{"model": "class-conditioned image diffusion model", "dataset": "made-up road signs on poles", "train_examples": 61250, "image_size": 32, "horizontal_flip": false, "conditioning": "class", "arch": "unet", "objective": "epsilon", "cond_dim": 128, "targets": ["face"], "num_classes": 12, "cond_dropout": 0.1, "norm": "groupnorm", "hidden_act": "elu", "weight_standardization": true, "channel_attention": "eca", "widths": [48, 96, 144], "blocks_per_level": 1, "scale_shift_norm": true, "attention": true, "upsampling": "nearest_conv", "init": "torch_default", "residual_init": "scaled_by_depth", "optimizer": "muon", "muon_scale": "original", "learning_rate": 0.025, "momentum": 0.9, "nesterov": false, "orthogonalizer": "polar_express", "adamw_lr_other_params": 0.0028, "max_grad_norm": 1.0, "max_steps": 7900, "batch_size": 128, "epochs": 16.5, "lr_schedule": "wsd_sqrt", "decay_fraction": 0.2, "final_lr_fraction": 0, "warmup_steps": 390, "weight_decay": 0.02, "adamw_weight_decay_other_params": 0}
Rows from block 3 of a small class-conditioned image diffusion model, named by matrix and row number. Rows with one number belong to one channel. Each number is 50 + 15 x the weight over its row's rms, rounded and kept within 0 to 99. All counts start at 0.
After each channel's rows are labels from the 100 images, of 14976 (inputs lightly noised), where the channel reaches its highest value: "strongest on" is what is common among them; "peak on" is the class under the peak. Only what is clearly more common there than usual is listed. The data: made-up road signs on poles.
# convs0: first 3x3 conv (model.mid.0.convs.0.weight, 144x144x3x3, standardized in use, each kernel summed), inputs 72-143
# convs1: second 3x3 conv (model.mid.0.convs.1.weight, 144x144x3x3, standardized in use, transposed, each kernel summed), outputs 72-143

convs0.110:52 38 49 16 58 48 22 59 44 47 65 39 49 73 41 56 48 56 55 69 02 47 34 50 51 77 54 30 61 87 66 44 48 49 77 44 72 56 23 73 33 64 51 57 33 61 55 57 49 70 74 30 50 55 28 65 35 31 26 64 24 48 60 51 54 57 57 44 71 39 55 62
convs1.110:14 42 37 68 60 64 51 28 66 43 17 51 73 52 36 30 46 18 55 30 50 50 53 47 44 32 52 63 54 50 67 52 57 69 42 58 45 61 61 29 50 24 68 32 62 42 64 61 50 33 44 68 43 62 36 48 58 41 60 44 62 73 63 47 37 44 43 35 43 32 47 31
strongest on: triangle sign
peak on: face

convs0.15:34 49 61 45 53 58 56 58 38 46 65 47 51 68 47 80 35 56 41 41 53 64 36 65 42 61 34 32 59 49 48 41 38 41 50 26 44 40 55 61 47 43 65 71 75 36 38 62 66 35 52 43 39 47 49 75 36 39 46 59 47 45 56 62 61 46 84 25 75 36 64 55
convs1.15:49 19 43 55 39 36 51 46 61 43 65 47 49 34 56 45 43 85 43 65 32 58 37 57 36 57 48 99 33 45 63 52 24 42 31 42 40 47 00 56 49 54 35 53 24 51 65 50 40 61 67 51 45 57 66 38 46 56 58 80 51 62 55 38 40 36 56 94 35 67 63 59
strongest on: arrow right
peak on: symbol

convs0.122:47 35 69 44 49 28 41 33 43 67 35 51 49 21 40 60 40 29 42 77 56 76 40 38 54 68 67 45 66 54 62 55 65 59 68 55 68 30 49 76 47 33 34 45 51 40 48 48 62 65 62 55 35 79 25 50 66 61 40 18 75 41 56 49 63 66 33 21 54 62 52 51
convs1.122:61 60 44 54 71 42 53 71 37 44 40 59 49 12 37 50 47 22 68 40 70 29 65 31 64 59 45 53 70 75 32 34 52 42 85 47 40 63 54 27 27 45 65 29 36 60 47 44 51 49 53 57 34 55 79 55 47 51 57 54 61 43 31 42 25 35 43 58 40 53 59 36
strongest on: pentagon sign
peak on: rim

convs0.64:29 43 39 31 54 37 45 60 34 64 04 14 31 60 39 47 55 41 42 65 46 34 70 45 33 53 67 41 50 64 61 51 54 61 52 60 68 50 49 49 56 58 74 75 50 51 49 72 37 47 40 43 67 47 33 33 47 41 41 64 69 79 67 56 81 59 22 38 48 39 54 65
convs1.64:52 61 41 47 54 67 37 47 60 24 18 54 68 55 21 24 27 47 60 44 66 47 26 61 37 46 61 56 42 66 48 43 63 42 54 57 46 35 47 50 49 43 63 54 50 58 50 70 58 68 51 51 32 40 63 59 48 63 56 43 72 46 05 48 60 30 45 47 39 58 55 23
strongest on: pentagon sign
peak on: face

convs0.53:40 42 44 40 40 44 56 40 52 51 11 43 43 56 63 72 52 48 37 50 46 39 52 30 48 55 40 64 29 69 53 43 49 69 61 38 41 60 35 55 36 47 61 48 63 25 40 33 52 33 68 66 36 48 40 53 54 55 65 96 74 70 39 74 71 42 10 70 49 64 47 64
convs1.53:71 51 67 37 45 43 57 78 55 58 62 57 38 47 37 61 63 22 40 55 30 21 70 78 62 59 65 22 60 45 63 46 49 56 30 51 47 20 58 38 79 30 50 64 27 29 60 47 55 64 53 48 59 69 60 56 79 71 52 37 50 47 34 30 34 26 40 26 70 46 68 39
strongest on: triangle sign
peak on: face

convs0.88:63 59 58 33 50 56 63 71 37 67 68 54 33 35 76 58 73 63 43 56 58 71 36 51 57 32 59 34 31 65 33 43 62 44 50 65 47 47 63 43 50 30 41 54 55 26 15 42 40 10 18 53 46 48 29 36 61 34 40 32 60 60 51 18 72 51 34 40 24 44 61 43
convs1.88:48 40 43 37 42 65 35 30 52 67 17 91 49 60 63 17 33 64 63 56 65 63 43 54 59 61 48 81 37 33 76 59 45 41 25 24 63 46 35 45 69 51 60 41 55 54 60 93 72 57 62 54 40 45 35 28 32 73 42 52 66 44 32 52 69 52 29 47 38 37 59 48
strongest on: triangle sign
peak on: rim

convs0.85:53 50 37 57 57 40 26 49 47 35 10 51 31 38 79 49 69 44 36 81 56 62 51 52 70 51 47 76 55 60 40 61 74 62 56 45 47 40 64 39 64 42 57 54 51 31 43 64 61 41 52 52 62 28 28 31 42 29 45 57 66 61 62 14 51 59 59 34 58 44 32 58
convs1.85:23 64 41 55 63 56 32 30 53 70 48 52 69 51 30 55 48 62 44 35 59 48 81 68 42 43 65 47 45 47 54 51 45 52 72 99 70 73 45 35 42 41 25 51 36 54 29 44 58 65 33 84 53 51 62 11 53 42 38 18 36 40 46 59 57 53 68 42 51 30 75 58
strongest on: pentagon sign
peak on: rim

convs0.59:28 23 20 45 46 30 61 58 52 27 21 56 31 44 46 66 31 64 41 27 59 46 62 52 42 60 38 43 58 53 46 58 38 52 38 39 47 61 52 55 55 53 58 64 61 50 43 64 56 53 86 67 38 56 67 53 77 90 58 66 85 78 78 66 58 72 47 57 52 47 52 88
convs1.59:79 43 40 27 10 27 38 38 51 57 67 51 46 63 54 30 50 71 64 84 71 81 37 51 65 52 62 39 24 56 44 61 46 54 58 74 44 38 78 35 46 46 45 50 43 45 84 42 37 58 35 30 67 60 42 44 34 61 57 35 51 52 42 38 03 52 14 59 41 75 36 64
strongest on: arrow left; grey rim
peak on: face

convs0.128:72 59 58 63 51 67 70 72 68 93 59 78 72 53 54 61 58 54 50 86 25 47 33 35 48 44 52 50 28 17 34 60 31 31 62 69 51 53 35 61 40 45 82 57 70 38 57 55 36 36 32 57 56 35 50 48 68 43 48 52 26 58 49 64 58 35 51 38 25 38 70 36
convs1.128:44 47 50 35 62 80 60 46 67 99 44 49 62 63 53 37 32 56 34 13 69 44 39 68 38 37 51 66 28 24 55 13 38 33 28 46 62 61 60 68 61 60 51 60 51 45 60 70 78 49 23 31 47 42 51 43 52 70 48 27 40 48 58 67 61 45 32 27 49 28 68 77
strongest on: arrow left
peak on: symbol

convs0.86:70 54 62 68 56 58 55 19 68 31 58 29 44 34 39 46 52 48 55 45 45 20 53 27 17 25 42 71 62 18 35 22 36 24 26 55 35 58 39 50 48 62 29 65 50 41 50 51 52 29 52 50 67 20 52 45 60 33 41 44 48 57 46 48 49 33 54 56 66 68 65 58
convs1.86:36 52 44 34 12 43 57 49 46 61 36 57 49 44 56 44 58 55 29 46 42 48 49 73 63 56 55 51 41 62 73 64 70 81 65 63 42 50 37 80 60 26 61 70 51 49 32 57 35 41 65 61 74 43 58 41 38 57 45 25 52 62 50 50 31 52 51 43 81 63 50 40
strongest on: white face; triangle sign
peak on: face

convs0.60:47 36 44 47 33 38 55 33 50 40 43 52 33 64 48 43 74 66 48 57 57 29 67 26 61 63 56 48 35 44 58 58 45 31 47 61 46 44 44 56 58 37 46 53 66 45 27 56 48 45 60 48 68 51 33 37 54 83 46 29 59 70 45 53 53 68 81 77 42 47 61 76
convs1.60:66 62 18 53 44 70 44 30 66 34 22 54 68 66 24 48 40 58 62 62 41 75 42 71 53 55 64 62 47 63 65 64 62 25 47 54 39 36 35 48 56 77 56 55 57 36 52 62 71 55 21 46 43 40 73 62 52 53 46 63 63 47 56 50 48 36 54 58 36 54 55 39
strongest on: triangle sign
peak on: face

convs0.66:64 58 49 64 28 59 66 46 67 59 27 54 41 64 52 69 82 42 42 59 61 52 65 60 22 45 37 32 29 64 21 47 60 43 40 65 53 36 48 48 50 39 14 63 54 44 49 50 56 35 45 35 39 43 40 28 74 37 56 66 71 67 41 63 70 64 35 52 40 77 26 48
convs1.66:42 36 58 55 66 47 32 39 75 46 47 58 56 67 33 38 33 87 41 32 39 58 62 63 63 71 73 49 68 42 49 42 34 63 63 69 41 46 87 50 63 58 58 51 34 45 41 57 32 59 78 59 42 45 47 56 51 30 41 42 62 29 54 44 89 29 36 28 47 56 73 57
strongest on: hexagon sign
peak on: face

convs0.30:65 51 46 23 60 43 46 53 71 34 42 48 57 34 55 74 51 52 41 54 65 15 44 42 23 47 47 46 51 43 58 50 75 62 43 46 51 34 53 50 60 60 36 57 65 42 61 49 40 40 29 65 37 50 33 52 35 39 67 67 32 70 21 41 54 48 37 83 43 40 26 64
convs1.30:57 50 45 54 48 61 22 72 25 48 28 81 37 37 95 26 35 44 64 51 55 66 31 40 57 70 60 59 52 29 67 75 58 25 45 55 26 44 47 57 61 08 63 61 44 56 67 49 36 58 75 52 56 53 46 37 63 60 61 45 55 49 49 63 79 41 36 44 22 60 45 36
strongest on: triangle sign
peak on: face

convs0.123:42 62 61 46 61 51 53 44 50 44 83 39 63 52 31 56 54 00 58 74 16 67 57 27 70 39 56 37 68 56 39 69 39 64 70 49 45 51 43 28 39 33 46 20 33 71 41 56 53 50 29 35 46 24 48 39 70 62 54 56 72 54 48 84 44 56 73 49 60 45 70 57
convs1.123:74 52 69 41 59 42 60 63 63 81 44 51 57 63 67 47 40 45 59 46 74 36 65 64 55 60 52 51 71 84 64 57 75 36 66 50 53 63 99 69 39 62 64 62 69 38 34 29 62 49 62 62 62 37 48 67 41 76 47 32 48 60 49 36 65 61 43 54 57 60 42 44
strongest on: white face
peak on: face

convs0.50:56 24 47 41 09 50 52 37 47 48 28 53 71 43 58 69 63 14 42 29 44 53 43 44 66 45 39 49 38 47 35 38 34 58 45 54 29 55 41 36 35 46 49 58 58 63 42 26 62 20 48 46 62 42 32 63 72 81 49 72 76 52 49 61 61 48 49 56 39 58 53 67
convs1.50:49 25 50 48 27 54 44 59 45 52 47 24 43 48 37 37 65 08 55 67 08 43 51 23 22 61 54 29 51 37 41 52 58 54 64 43 52 44 45 78 24 45 54 14 86 48 28 46 49 66 47 36 29 44 51 44 26 48 66 22 49 45 64 64 51 47 32 69 41 45 40 51
strongest on: white face; triangle sign
peak on: face

convs0.25:47 47 56 23 56 48 58 53 58 35 42 58 54 71 55 24 32 52 29 21 42 21 55 36 46 41 36 31 46 30 51 49 52 48 18 52 54 39 34 63 40 58 44 43 51 57 39 36 56 47 46 61 41 44 77 72 72 64 97 99 58 76 51 91 50 57 58 75 59 37 61 87
convs1.25:71 53 53 35 23 66 52 56 64 35 61 31 24 54 83 81 54 53 54 74 28 75 42 55 36 45 24 29 54 64 43 81 78 64 58 62 46 73 71 43 49 51 59 55 56 43 48 54 83 57 36 58 85 54 53 43 62 41 47 51 28 41 27 25 18 62 67 65 54 60 57 10
strongest on: triangle sign; arrow left; grey rim
peak on: face; symbol

convs0.21:51 58 58 09 50 55 57 61 57 67 82 46 49 03 29 49 53 48 64 37 47 50 32 49 37 30 51 62 76 40 58 50 50 35 60 65 52 67 37 56 40 51 39 47 43 65 65 58 50 48 36 48 54 57 53 46 23 40 73 33 45 50 30 18 52 29 45 61 43 32 26 36
convs1.21:44 27 50 61 48 58 47 46 43 69 89 23 42 49 52 69 51 40 44 38 31 56 28 45 73 51 41 12 45 86 50 53 68 62 40 47 65 25 41 69 10 36 70 52 55 58 29 41 43 60 55 60 62 67 44 51 62 40 61 48 55 38 67 37 29 33 63 48 44 57 41 43
strongest on: hexagon sign
peak on: face